A small image classifier, trained from scratch.
Model: 32-pixel images, arch resnext, activation silu.
Training: 7700 steps, batches of 64, held-out accuracy 100%.
Data: trained on dead-leaves pictures: piles of overlapping shapes, 13.6 epochs.
Rows from block 9, named by matrix and row number. Rows with one number belong to one channel. Each number is 500 + 25 x the weight over its row's rms, rounded and kept within 0 to 999. All counts start at 0. Numbers have three digits each.
# convs1: grouped (8 groups) 3x3 conv (model.blocks.9.convs.1.weight, 256x32x3x3), inputs within the group 16-23, a 3x3 kernel for each
# convs2: expand pointwise conv (model.blocks.9.convs.2.weight, 512x256x1x1, transposed), outputs 148-221
convs1.159:509533493493498515473552484533491491507510556459508497538463500529503504501491491511525497490479461472506496484515507515482503540464522494505485544510490521528499501469524496531505489475495526507471540487567499487463
convs2.159:536502496509511467518539512499479520481501467476493526509512495482466498480520528487520495482476486514531455513476483511492469534530498490494471470507483498460538498496516494484506489493480531506492456506466511496487519500
convs1.160:486453530512462533511507512493532491540502486508499508494522467474607450496489478513558518503491493464471474520496477481512522462493501506477473524523488511525491496480510516505455490531529521524493528488517496524476
convs2.160:499514519471492520502538501494483519491480483523503492468467469482543489431517514472465483533493453491494496514495506487538457497509452500486502506478479452464442503503503494514519481468506485538502485490437520520518514500
convs1.161:477517487536513518473503471518511489476504469467517476468489497555492481509493483494556502466516536496501506467479523493485486538508450495511520498468540502505506497507467497508470523487494501499465535461497481500546
convs2.161:520491504517510508484501501537484490489484512530503527486504490532487518459483484480493515501475479485456516487509499469523532511480507501515457508499493489471534495494464484485511528470495544528496514522502495485462520481
convs1.162:490462543507527518537519501488500499530461493541513488566494508524490512487532474523495521527522502494515521465457531451515538526474507487531521457522534490442531520449520523513494523479510497493514472518496495475511
convs2.162:495503499495524497500529521487499494480519510482508498516551470511506491519493531489481471514481479515519429509489491545491496570487461493510523499485523535494495456470493514502481537534561453473487534495426486452509501480
convs1.163:506493466472491474539498509490548530477526473533524433486464478507519506551481504495502504507502505547489569486495506529517493510505517487468485503534501468477544483475492531480468483539579518486522508454500483505496
convs2.163:496510456501491499481460512492532449516494484529494527525488471540464513460498501493503467532505530464520532484496517508501512478511508514501511480530542501512477490497495495505473474479494535521501535464498499471452506473
convs1.164:473521495492551502514498446520478507529496512492511536513533495531472503469521528518522474524476530469528496472560464496485492493532518508486508510531510502511469481507463499553479514509503457481488479559502483549491
convs2.164:516522488508495491551528511496500502515517522475527490534521498515484484542515501509468512498500497550525484529504515484537539470502513548503462542516479483451511516536496529473557469491522491507527448487482509511496474504
convs1.165:524455504514477503500505533554491532513507521506508524512505493521511490497517483521528483530494503542497503450502493479566459505505498527514503552489502501499504471439471498574514524498500507493486486528463481530470
convs2.165:451518502502469523487483493475496512509483478483481516496519488494504484526486507492549507462532522498490477529492487508495522507481507496484483462505477466503474472495510491506525557478490459486488470503478504482470513529
convs1.166:510457475469530508469473472487483509505488494498470473528501489492468503485480512488517502486497447501498491454490542512499497476491533508480491491514497490491523532483508472540497555491488523487514472510539476502524
convs2.166:535526524460508473501469486533495492475477458575492519481510515481547528480444478531516485539482510437533482489483509459503510505492525542477480521518477507544539561486507485490476519489490502502453508503463470486475484458
convs1.167:520493515507498492542504492467516536443481506488483534525502503499483503515476507518491470519487524486494495530517486478484491579507461477471495503537499543534500507513480494508503486442520492518522532492504471538498
convs2.167:511534458498482498479515552500510474494467503505507511469535485506502490489474558485502517470553477489463487465485566546562523481496493508526550501527542471490494512519504516505518471516492499516522480534498473484497520484
convs1.168:540476512504471476516564505484519500528518493482497543496490467512474476554484500466458504474495523491478522467469534517486474472491490516545544478500489505552522498495536512511491489530502495478473505546460524504534
convs2.168:462501495464479547508495528513505507486565527450489490537467475474494491471520468494504494497452486532468561470477515496517499482525491498480493485446455473519539504478495520493482480470494485470477530482532467514512487507
convs1.169:533525508476467478498521522498461520517486498460527484490484491472503483497534506501519513495478480498515483524560489512488546547525461512532501545480462488471479488512483518481457490504514504498504497498527516484573
convs2.169:516523512491467523528515473462527502457502489564514504520480533458513513495510485528495433498472512507530497511496438494501510442500492562453527541432520547511474487538503520485507467467486545474512518474552490510526510506
convs1.170:485517511482516506485458500549507481469481452494534463526498490451510500452449503530485523489475476493472501506474532510508481499500534515462493522511516481486519494518432579493509504489499480491528518485508495505567
convs2.170:502528491509456494474535515515478481446502522510496479516461563509545547487531462519507451528484477526486504524503449499489483476526507481512513481484487547456487474507478477489567456548500491502553498503488498498503486541
convs1.171:517515506550496532481478490498491537502524497491516509517486495507506524498491514499519487503504469513500473503502470524532516527454537512553485475478466518504480492534494474509471517495520509511512552518471544508502
convs2.171:522490530511529547498506528505461516531473495508474530498498524496543540512482508458538494536497465512437472480489471445496485490506487533536473497515486514425551491492499544514483498509492488487468511499471469483502499492
convs1.172:469510498537505491461484548526501510488544513502506485495510523533461455528493474475481505453472472534481518530483507536527508491481477476491534510485491508485557495499536438526523506503530492501524494471491522509514
convs2.172:489553498452482454515480511503512464517473447518493486530517489489480522471485495483508518473501498482527469528483528499515476521479541513477495448524473529500526476491475484462490471486489527497518518564513525485509495502
convs1.173:519489508471569509452513489498509480503482478471457483472470506505508512525517500449541467540487490511522458497526448495495488478505498486493475560507482502495446506434500497542512497458496518512513492536470470536548
convs2.173:499494476450472506493516500488503503475476501483537495500492491495505511518492446512486486483496469503469470482465481517469482501501473525490483500476500499473528459508555509509488487529499518501524504498491496476489509467
convs1.174:468497496515558502489451510521527488519500475482521468534491474510504503463483509490529481513505469494531476499530509508482478530483511433516488470562505491487498481502503504480466481520483522487499479527498500484493
convs2.174:562467525470506513493475479510520523522497526468501454510514530484479484537491512500540501532554502502532475520461471521485479506493529509544490484498490486491487503468485460558512483528487476514482476508476534502488511530
convs1.175:543582506479526504524490488491479448517450489507550509522470483511490436512521507503540532482480513506501495501467460466538494458471509525475480511499526480466501519473504525496520481524525497532502468516517520492514
convs2.175:524503493505548503458489474493467546498513498503490483506491483517487506481468524516509475499466500494530463532512490474496530512485523467455505468459545497577541470518484482494455502500516500522505510539520502463486530474
convs1.176:492498490495449482482460498501486461533517520527506528479516464499494474537504569510474540460476498500467498468499488510503458474490476524513511509492490513502533520521481520472486494454481495493523490474541502506504
convs2.176:464488451465484508499544508490486494449494508478510470480461476506486522516483488524488475521479492528500497487501499483484497517503498482517528500498482517442503492520485506472483513513507490507494499503595469473521496467
convs1.177:478473515512522485477522517561492477534501487488507480485513489482528499508545522464483490498523451500513520495496515509534460519519523476508508489485528498471546523481468486472524525489469530467468487505463544461484
convs2.177:505519481526485553520451529519529511520467500483498500509509435499473469489489527501558505486541489490511518469517536512519497514503514507484512480445495516492487493481517473512541566503487516512480494503493484503522504517
convs1.178:574437510561515516494477525455507529486510472487518494471514479503476529468492528520504519473572499518484513513480486511478499510534494504499485535517503476531505469495504500478511492505457481525487491518511514514464
convs2.178:534515530503493491508510514496516511520487499481505522543457511477491486495496510516481498531467482462500491548500517488532500512447552538476468492487488520517506508463526512493550526552494500462509475516533500515493554473
convs1.179:457486556507513560515519524528507463488498469512524455485498520466477498475507478476526535463478517540556524475501481540496550493514477483516480500492509557473527484543504521507499522498479503545473552482475503507491
convs2.179:550486502445503536502497503508512481553472504496487493533475452474521497500508463509513511486530511505503439489491492474485520518483514535498512453496460462532470492509440477506475484443478530528486509483441502477505474457
convs1.180:492484490524478459508508522516517494505488511495523484494501517556443465525479538486490480458492499510508486540459506487511526501469464479521499496502475567524466488495454479545511479555486536540488471513457479511539
convs2.180:486550456523471474518497512498536490488511497512519487511501515478560494516527505450505473516523474479531533448481517512503455496496522515505477432477535521543539508541483541467483521480511498518491488534502483510478493507
convs1.181:528469526522480497543479536515477518514490498474553527468527479469577464469517475540504462485564459457496490499508526515493514514504476506525487504489470521453505500491511507463522505502479521461515492509454494496500
convs2.181:496498481499504514498526531481499497484483501495536519502471492496477470529467508511505533482470499482471515521484502555477488488453511527513492523488476520523502514501465521477471498512499543481489506490549492483480536499
convs1.182:518504440507538519492454508478556490551481493493501529478495512499486513519488479522483504496475488491501522500510512501446521562499518503479507532500479536492496489452514499496495475473494509505460452529512469514501
convs2.182:483500526504448476512493475492507533493499532468472482505509532532452508535428514483458526537512503499516487503530490502494513436542476495497516514493475508533501512479509476515513477474518434466521500469492500462500509488
convs1.183:542521470470490513459489483476499501470505476554515505523526500503482477453458481536521530506478487533521475499491490531541476484493503494506472516494482529472538468542548481477482485505475497527502490495500544503447
convs2.183:485517525492521484472513457532530468515439556521480548495545538509490486494525505469500485466489521504547487465514472496458472500510501489477495483535513556527522472517517493502560505498534527514510493491510490496513503492
convs1.184:501497531542498519497475508517508504477483514553465487517511511469497486459508482496506543510452463517494485486495485468532488520495462505533473476492477471517535479501526518542475491500490477515532457507485491514482
convs2.184:475511516501477507532495517478454454509460552505501451530494454516498511516495511490507482482525483481540495522488488486454488536447493475486495487486533479506526507492529514487506483510492484479506515487516517480452558530
convs1.185:515535521468479530499526507510506470432483504442541516504495492502529540506550494471506503522499481478512520483492515492472513511538496478497516498456497511503501520505469519468507548481535509528471476498504526471525
convs2.185:483510505527497506460512484500534498497533465517499487513518486514528510513494515465506563489536506561545509485474493448473478499465511485479487503500485497519453508497503495431458477496524478540513522516507494528484469493
convs1.186:507546483491493483488528494521478520473470544480510483470510458528502479496519511479484437559504489520472524468498468494514500455520529508508507509557465469487527533529484514503521527486466531510519545501492494416477
convs2.186:501482481472477506533509481499537498520472507496478510507502472481475487484529530509546497455503526488476518491522476505476519496525510522475508490490523522476474487508506469524498485515450472483492517462459509503546490525
convs1.187:498500504507479512477471446478541475524503509506497483499491521503491543519494506482508493472508532489535480491497473492530538441467492480494456492530496500511556522448502464520530528496502477514481498485504485449490
convs2.187:494464495500501498469486527458532537492502532498497519522468483523450495505476483492466469493506507449451497522521477512469485506489510487482498536451511426478497499500526499480514533444528491526472541474524519520507509460
convs1.188:506479488506458493491529519515518507482466494477521505505506492461478484486535474563522478473513505526472463502503500460486458537533504514485513483500505510481480509532481512489457491498486481539518524481528480516473
convs2.188:491461485557465492520475499475506483496522522530510502505540492480530497464491527537480506503529515538494492495506499505502485556511458482477519504477519483481495471512484482543516510478521491504463477452523528512537536478
convs1.189:536485520479519526511484508530515469498498505538489514516557538442463539495514535483481534532489471519504514512514475509491530473500485481464508504526481506522525502506509505480478487544476484519451462478538514543478
convs2.189:486503537488511524494475495423495534513518519501463469544495510502463509544537522511529488494514467492495484492506536520455473490467508504486468506546501534527515499479509520518494548484507488510506475482508510484516507519
convs1.190:466526541513506498518508522505497506499474469470507497513464477513487470518522532525451466487482546494489552490464518514505529485503522480485490494558519512494511507515478494510523508473495486507508520487500513509512
convs2.190:498492501498481508463525451484499476507529491518512476488532518516490476521467480544564485529500531503497535508550526486486492534490533540516476523464486517494487516520482493496528498459541519527522464503479487543483525539
convs1.191:474486441496478516467515514477488501528494522467514509521490478486529441492477526523466497495482499442479541514510493490440534506510490481523495510480502482508485489492530510479466496498536454531491528456514546470497
convs2.191:444498492525507496541511540496526496477490517534473509477528515545489502532493479484512530515517520522521472534489544528511508496471533503489542542510508488498474480481498535487453469503525517475517467484474517480494519552
convs1.192:541509495513550484513484456495460501504513512549522505469520534477524483463520446513515480520508467476518457490448537470534518499499488497516507488560464489487517465527474495510479482504500518502521457518465500513518
convs2.192:516509484503523527503513528429497523512528484475521512533481489565476530507522509482511484515469519489489550530566474514465536539517531546522499500504485499511506493517506482465477466533506514504487501511491519510520500490
convs1.193:508475506506481508492485500491515480496540472476486506507461510533478519476501502523483520482458497487452516486466518471463493515519495476500476563547483503531494513530499509532492458451467494499508510478469470512508
convs2.193:498492510489448503506572502539471524507453515532523517496523522471470499532490488522488500499454502471489545506497488510511503567507483478488492492537507485524466471487500499509448475465499476498481452520504505496527516512
convs1.194:499447496453549483489497505482478503472467505464488519486487482493545479485505477516468499482494477545518477482526502477515516464536482529508489480458476533471525477503506542537512498515484437493488476449529504521462
convs2.194:511546551476517511507520556509482523527495501512510446511477516473517463542497491496520488514513487480483515526525528483484493522492536503494499475521489540478500490581497517456528495501513523538501474486509523483525521526
convs1.195:484487491524513493475495498506513529534493496536478442471507532529496431469530518494499509513492502498516539474511498515460520531459455512474467465547520465573487490482454511532515465507495532492485489479511464529526
convs2.195:533497472491476516506522507480500478424508504527497495516455513494539509490513509497500483467527538484490517523531510561472510524510503494474482537469510455487492475530530536498492459468499505485514488511512491505503515548
convs1.196:535483476489492469455498486481499481531496495471517494528494492476463543494509534461541513501535540493526512492503492508480501522474503478521531502518515567503494496582508484480532486529538488481483507509501514488499
convs2.196:473490520524543507516458563510550516506533510467522519516458520515468534518493536505464508528502470507519473517507499505463502507519476447488564472451496505510472495512530468475487434491511490531489471461534499561501532544
convs1.197:530523531473520544533505501453526557489494486452482506522496526495461494484491541515487519451533515487478497516532538514503477502488492482496521468485467486478542580491518495516517525513522510510504501509481459490519
convs2.197:484518511470476500506459496560489477495500524551494544481522490506520529514454471557454511495477504522495517506485488517506522456484496492515527521502505508533523500454437522487512505451526452514508473442457502489512472493
convs1.198:506542487494509504491520448486486476454521491520500548498525497528471518498526527488523482504484512524455556495530507479517471487532512479522505502478487492498520503513496498455467514500474471492539480505507478522526
convs2.198:484471494491525516466500476512496566467469466443498487490458455484540560505508513500488528496504512481510496491496485503531449496487486485519507555528505550510523489488469500475493499541481463495492522474534482472493497492
convs1.199:506502470494520490510520529503492515476489473511537537502477545549495531497551484523511510488539544488530496501509463459526531423477527561477523490467470503511542532531492517492489503511546453507495511510543476454483
convs2.199:499512503498577478487515446505512508522497489512463502510522474449490525495508464498530503539509491490512485534504521485466525510475510470525549524508540492488522503535485465530476520473523467524495531467487491530482524535
convs1.200:467472481445555524516465556478519488496536499471542503507521475509496512514516502514512485515472514454449496522487489510484534515506521571466491525524518511452518516497522490480518524528492495538488502506506514491556
convs2.200:515491515487499501493443512496480452535556533497478544504493497490458506488474497447505552506488516500479491487480501447541486499512500498450503484517473542501511514517530546472472517495502495471455527500477504465485480512
convs1.201:484486457514536505508457493509479499519487479480535517519504515516489474446536505549469476510497555509492475504473470514469488529498518556463502510498476501513443502482492471514524488501494446514503517474508485475488
convs2.201:501483483468489497507500474472477524481489534513478536476457494504503495534450437549450496525481474505520506537447504561528490506515486506513493503472491485488502489475505507542488512518485516483497531562517500514486492515
convs1.202:536456504505508484498519458514468498472522493499515497498478437495516479493519546527500449511521520499511447524552529494493495482495488471505472521523497506473535498496508524484499498496480522469514478462529536519547
convs2.202:474503457496491515487476528478463476499459496521500535518524491549467514494498500469486493455503467509538487489513482451507478513486468488466500494468517496500516528502520476541485471542555491444496521482448478455486502486
convs1.203:522543533519479510498467519523504496421477529518470484524481525547463469519534504486521507488525538533513469465531500465489462470511502486466522475497478515504489487478498486535521517479526530493470519471478516498557
convs2.203:547476510487514514495493527517482482489479465425496551481509497527498446482504517553496492537493483506481479486491490524470458494475442480463510488462516493516553469506492497544458534521498494500514505573521497510512516512
convs1.204:492448532496556527496475480513522541509513462514506469455498502478567522487487477528495477509495508493480496500527523451516488518499491472497510497507475482509509519486454457535503491493455524520532436531521528512506
convs2.204:496491510504517511532486540510528503467494528480512502478532523486472489480502502540460477475491538475499517506506484497547527531517468511526489532493470488543475473480523497506534523522482517511533536499441487446540537492
convs1.205:515472470526506511469481488500515516491475497508546530474439556497460502509514507526533508480499530524536534516562483481477481538539512505522496499499488523475493491466465503489492517463513517526481455506516474510459
convs2.205:510536489512523558485496501526503475500481473510517467473488504520454478454467499504490472507500543494482504505488486518447558499514483477497529509527528524459484464489456516531482482529478486486479478492507472486498530451
convs1.206:534496515505489478468487513510519551452532482483524475505504465499555513495477473503496525531481508510495449505474516477534493513515497512517526499460510470529494525466465520518486461505471501489504491495495519484488
convs2.206:525501510511486516505477495533488515515563495495495497513487516529488500518522472537505506487475524501489500515540485499530496497469481527463482559508514482520560521489529473534489530546483534483495502496476491506535475483
convs1.207:499494448506515496521497497477494502477497494499491524500503498515475534457520546527465546496465496497466518514515472488491501475538469482467517495491503478528498472523494506476465503514505484479479485513481541472483
convs2.207:498494536537553509499490510457475492506549511507465543476555534516519506508504465539457495500507512490492491527475496493479492466489525496524539507509537513492475498504522471506471485491485494536520504532495465464510488468
convs1.208:476490492490484505469549492476470491474510519503482481515455512487557501481489501534481567524482542454524450478532504511438481492522518521460510491522482508532480475467479462506522510533478517519535490509470489500526
convs2.208:544519533527517503531512454487533502458485456502486477521479504510514508534540462465481475495456455516506512525558513467541486508549467493547524503512510518505481507517527504464477496517479494494484470491497436466526495439
convs1.209:496472486572524515487499479518500517465501519483428505502516530478475513503526516502513482511490502519480559456504490521481449474541501500526446450518483507506474573474492488512521465530539486495502501462500495504491
convs2.209:529483476450490486485480543478494480454506536519501517456496477543501505499484480518498535475487532542480543471451481495474504553477474538505515456519492480499512477523519525457490499503492491496499487496494501535552494473
convs1.210:503482480511495497470473524462497537467507487476473495463489479544544525511466480483523537508510481491522497522514490502545505522540523523479488495473471505499543495476494499515498533539486516492512501520510462497539
convs2.210:465507481510457482509525498543495503505526499464508473518498498489546514493489484485481476498491495508521499505507485530476517456533488506495459492481497509479495489496522495476485475507515502510474509509459502540511477531
convs1.211:500506480512498476524528490496531499494467539528504460509502501512545509475490513472492532503518487531495496489524471514430498499531486488502444483540503506526469507551477503509522539471487461514478510545521457476499
convs2.211:495509489506478506509478496506495511478470487453500519481480491518506512513554530515512506499516480545462462501498471495469479543479525469518503490451532491514470511547502491549490542497513463504503502475517488518515457515
convs1.212:532512481515454493524478496521544525527507488549510490530481533496499473526457455511545501470435501509502503506492503497486523497518483533500472505506510507513452543536509441507489501492467509501500508480497517452467
convs2.212:506460496508500519529472514529527551488520484508519474471483508481530552502497512495513505502544479463479460546463503454508464484469503481530463534510483470467466471560486513515517565505497490522502461472509510496467474522
convs1.213:479480529484534497480489476505533456507528495500468533491520519518522509517479487467519495527449512496469514499550490514472502462514526499514466518525477531486445510503484509510496494489475497471492474479497477519546
convs2.213:530475547484515506525480507466495487460498489513491498526530502490488523464536499500478501457513458516472528494455555495486500501469487503525499515522504490526466463495495482456510481494499480502500514509464492513483506570
convs1.214:495490570520526472549457480465431526532536500484513511523475511506516505512476476446508505520473466556565501497478543517474496504493498505487499478495523490536499516491497506466504528533500483529533494490441477509572
convs2.214:535453494538504544492495495486510499500480445513481462546478543479499479533519516532469524522534469499509512535480521507499507497511495540507474530531486539502499526505510494489514497498505470499519508542509479499466506460
convs1.215:520489472518485494504509498513480483501478497470502477482456520475547496517500500509516511486483536495500462506481516465499491501536495493534517467523492488483498504495487490510491491511463515488513481472524466525510
convs2.215:520524478507465509492501510494513504519540444477456478533500478495462508552532470498508511508472512507525500503522517544513526532459456527523497514519478547501523454506507483480465507507512517535471474543521489486461502493
convs1.216:496512527523501515505496496487493501536453502518559525542474524500559511506504490514492483491541518474499523494481511468549467453496562510472537487488519510485494488513487487549508435501480542484488519489490504523500
convs2.216:539439489503494524459518482539515469489462528515523491563465501509484518484509455536462526479521491523470534536555509464512484495459503475494458457522490525505511541499474519466481506529510540499490548505506505519482494503
convs1.217:520497465504503504511516512444483505547506510502539521470492483498493493550512519528522506450448488443491522508489463510498498475499482473504500508458485459530508482494523515488537505505529470493536526558490516480513
convs2.217:499523483523478482509475466504490484489490488524481521523526510542544466476564518491514524505488505517497469484466504506498498507491506545528482504484480512511524511496512551481501503510516511479473540489485448492497508502
convs1.218:505473507472484522528542538488519521490465518547484502524444478479474533520517510477538504472508469511526473562485456527456485480527527486473487514452520545547533529506491525481496503486498536468507507531531509494525
convs2.218:477497477503464497499523496493459500467455507457508519495493528488532522528509538535521460511511496517488556523467485498541499481517522488473486486496513498513516493495466477464520517523492495465527517490527532513513513486
convs1.219:487468499446534477519480504518509517470500489516505504534485537490474472529515461475473516495523515494541517468421489501523464505460509481508549517496471552523511544498505461455493490473538528478487490470470498513496
convs2.219:519473507527506509505494539493491523491546511577485488496508481449521452519455489509512512512503511487503469519482469483523489468487521517480466501463497494469466533534493517502471461552525521515493454526497492433505510480
convs1.220:501480517515554532481485463471529517505487475537523506494479493534502511517478524524536553495476501484532513515493469487472526492498496468472512539530501485494503521466546499480500501474499501453519544506515524474529
convs2.220:477498499513489470507486528493522541501465509511529465463461549451513495489541519499501517538532479522488508500457464497495483522484526500497512493524513533496470492450502504510462500506489531489444492450546525493493487506
convs1.221:509463500487536540529476484495508466492485473506544491524480537483465495501528490524493509495475519523530498477495492503544508436451450480476494494501503500473529481503475462530474515512488495469491539543464526496494
convs2.221:550487510495501524509502523493478481495512496466530518494498496438491555497515462496479477476504474522507479479485477493485502497486501510489519512493489485484477548493477496534514522501465500492469490492507475471516478537
convs1.222:506516455496477517501505500481513495523549507544485489438479500464536519506482485461509462554514465509541495537515487518493516495482513464505497512491493490508523506489462502501486523501562529518479495493486506516471
convs2.222:509452511461472458482487485518495524470481518505510470511501515469497475526485521520488488506477507473456541502469504484483512520504492533529518512489469492507496487506516517499509464484525499477533526506456520473493506511
convs1.223:484537500497469510541504583520527492497517481479502502492546521531512515463529491478519507493457468521551549519500503530492537486498502505547512509481494494447508519485474483506560527512499508521482513466552481514516
convs2.223:470536521495506506487513538534489460434449495469499493486542496444517547475507512525482516507504463504483486479503478481491502489520513537538535480509507520536523430535484494521496547477518488514516446476462478530455508480
convs1.224:481519499509452517540524538470498534481504505443476490475498492508514468547484513538512508504478497490478479471517516496492478543498499505485498488518503489456498537484504484485499544508519491496458516499489459513457
convs2.224:548526529510524469494517455543531504489519487509487495472470521484507490546530496479491465504517465464525484457502568471503482480504506512531519522447491502522496484491502449492497527502450501528535499505503476509533497439
convs1.225:546480524517509444501485492497498522501506508503501511508510528532483487467542493565508523520436495498493548486575508517502469505518455446506504516532499535500506541499501522484454509504492525479515484490513451452536
convs2.225:475512469526529547501502475495473531485514517511469501496509492506507448510510496526486524514474514480462509486467490474465496464494509521544482510510480525485506504500532466460525500533490490456492474562500453493515507465
convs1.226:484526489500512472525510503495494543531522485530480480486511496498513513532498472463543504486472503503503517488522438518533482470473510510478488539493501501537510501529460532487502549475482451534499495520481485518482
convs2.226:493510496503511523507459486484515524561513498498513512524489524488480499479526469516500559482540505509480460536453527470521510494461516516506505504519476493522490553455460498542543537486545507502487499524519480505482513493
convs1.227:520499480546559480522482510533514489464502539484449510519513422523495509494518504509484528488515473461491513510444491546483520522518475489528495542515527507525513518488487493508498491492495487526476483492501503528481
convs2.227:493562552477493510516508521443491511509495486493525480490455486511459551554458458488516501499472504482482525542492509532517509515514497499517506490470496506490501495494481500484545454501510505552514467464510486480504452485
convs1.228:485485470494500510494504492479526500492507508460482475503510543488506486484512504517474522497486497469485541530479529533473522570537487514504519480463539522519494484476487487482511481483493499497482478535474480515541
convs2.228:477492514499492551498485506537521486528486488531517503507501501489484513491511477490510534452508505471502467514474503511505488542507457501495534527522504472490502461466499517497508502494495546516498542477509477498540490536
convs1.229:459537462495524469495504483514538497547516484521499500494467519485461481541521505491487528538531517515523480480488514532467471528519500504475491512481512522484508473534437523517515494506514482493494499505458517499506
convs2.229:457494510471520521515490501512488531502539480510487501483470484509503507496482506517505518514536508506473469514490505538511488506531472522486503510533488516494540514485524465484529480506475522515465508489507454514518532490
convs1.230:554497475481486486540483494530504484497566465505531459528524517514460445481502485501490506528513497473494479490474505538480507514469481483498503496511498483493486517531538506472501524470521484513470534483499526487521
convs2.230:498489491499454478448482488473527513482517501486482486516452522498477556494473464528500507503508567530516457467494518531528492478478525517462499526484507509527518510452475489481507511517470526512473502513471579488474478456
convs1.231:507477518490567491477500504491487460505550517531527506486487515467485529508496563534491509512463540529532525490515503521451504506485515542534507534475518491567471497484512505543494464521461502541476493519526466480508
convs2.231:501494496511517543497471497519480500518477504480508509492552470512549449493460501523494533526506523515464536499487514495471496446477488522474483509478456497546493468539507504485513447472489538514491514509465506527520468480
convs1.232:486454488508511486538497453512562520497477540515519497469476520482487526497470518532481517431516523465472518527519526526492501535478508477507511504508460494455528512552457500509446460498562507500494503535483483448505
convs2.232:512516495517489501499513542491486512471504547503462500456470470492511482532473514550481492544510455478492483484443476482549503508483535469492478485547546498501500532485532486495533491530487470496521515447494517499505560517
convs1.233:484502453517470469498514517528424490486496510491521555465466488553503451494500506481548492516534504517475514485465508526546492497504448515511503511517484509506459511503517504486512480515525486495517486499497509535529
convs2.233:540501544485486449493502518467524508495544497497436464486519538514508519457535461498479470523495501527558496493500464462478474525523479494489486506514521451504535476546477466488488491490545499534493472473496533483482499510
convs1.234:443517490461523473495510503516522526490483494512552500492503524542460472481496476512489505480527482512501465522477472511445520570456509520518479475508470492494496495464490495481471515506526469542522475531499484502486
convs2.234:516481523457475491505514526497554526500537470491480485523489523501497496518484457485535508532505501530453438511483471497503505515489515469524480499487524519530514503474494489513515520489506494481482504491533510507515517460
convs1.235:450498458503498509485517492489510517466517479488500473465472555521531492548527513486543526484499536498475516532481492551501432520528504490459482538485506474533489489490495507485488477498514513468429475547467455530468
convs2.235:509472492469532468464488513509531507498494502527470516496493524493493524480523511515501482490467488478507537457481480523467529536496488504473543501509491489483494500498490478480493514521512459488480468482469483523466509478
convs1.236:489471540540490489517480506501485490463503479499495453517514514504515476458443538502494519524481520486511500488517476487522508481508506552515533526483504488537476461494480524515492553512502505495532496545498494465516
convs2.236:500536508487496515509523480449510480522477488489492508495504532508448506428493470510489513502529485521526472517492524520448523465480499499507515508484492476516512557573489514467514517488523473515469536535470482460500490479
convs1.237:465500495493486515508469501513503507522539521479484531487501493487553458469493463475498527492505484513474497508484471475476497522501497490479451496523513490546460482549525505483538483511533515533470518497507455478483
convs2.237:524490461492517449487500519502491524503506505488484458548477480502475520485489490505524486512493493457490508501506526515477483500488481504475516468502518457482465516506484518514503539510471504492502485509488527512474515478
convs1.238:483484512488512506520518510492518533501479557460512498485506487469492515455517478479486485545515508502500496499484483501531455534511504483479471495521510475530542513527553464488548490526474544542466495462482489504559
convs2.238:455500530485530489500487483529519465484463486476523505488495470539512528523543500528491479566477456523487540475475486497520481495522495474496493470565490529501485552517535486532498523488476473519535495512524511511489540516
convs1.239:512498529570482538494473509477461503496506564471480466527490541515501543467508494473482481494518504454502522511469486471483504467537486515486496493494484493463490486491508535486527515488551480495521502489489499469517
convs2.239:507451512516477513515504494485505548504524484450509531492512518502490507494488483513487489513490515479474498474485550529449501464464499498456488487473503517516513489523483472431554518498497510482487470516522526544528549498
convs1.240:500527513497496479521512517494510527498462462563498488515462527512513484527533498475500514534535468501490451481514491566524467536458521507521481519511521484460510526469470505476529533505516513435511502461525465508495
convs2.240:463489514507483480492476529500439505469514500498477473526520507488531536495466487498490515525523492519516497522526450517492547526502496473446511483483512509505484485489540499523501569495508459459512503528530470546493493496
convs1.241:450526545504453508510540438477464499492531462508490527495527527485496492493453531488492529479521499482485542540491523496537502496527564495512518501514506533510475526504505461527503508424452411486505487496481517512491
convs2.241:466452499498509506510531480503502526515526472485500496508518513510514512488492492525515480510465487505527508453528534472547516452461455490521538478508511516427486506497511501484516503518485505526498515506516497526527463536
convs1.242:479511498490535505512485493503496460485459551515492497520477503500440458479518521534488467469533519452523525501518509511516473551501462514524510509459521507460488543572468510497461548497502490462472471540478508485501
convs2.242:494471508455489544512507479528448523521460482508503501504534466508532506501479525528478506520542509511492473492493480498482519522490545511504524428501521509516472487483491522566556483497493475475511466466474523504515507470
convs1.243:470472515485503517523540535471518493470535511471501464473502528511508449499489476463524495473517481528544486490528514500488519510502547526479498534499459501514522500511503461517453497497512487491509481500495489477472
convs2.243:477503487481418519491466453455527493523520538495526497513473487533507524462508465524497508461534542530502506486544499477509490490482445501491499525544505512531498497494504501489514476524510495456504452482501456502522544538
convs1.244:481524535535497514511503517501483477529569464497522527526498471448509498502478521500507509479504547514512490500476506563468515508453521527514509460522528517504491489501512537491506471498481485494479514543509478540524
convs2.244:494451500488487493465531505481552486502531484433489482505503467464484563506532507468472498499551478522474568496509481463472499514507506521521544550480501532495550510513503487514512487503512517481540505487539533499497516521
convs1.245:547523491485545543419474442507549495480453524476514514496485462515474505514497515465481537505517496508464515504538490482467548522508475496474475493475472535463496506536521491490471507484466509503485524517462470451499
convs2.245:540482476510508477483498497479494506512504519430491458485503525493471506484500452492491518503524509507526520488475539505494494513526482467508504493533498442508500484523511508493529531489451456505458471493522524485463487518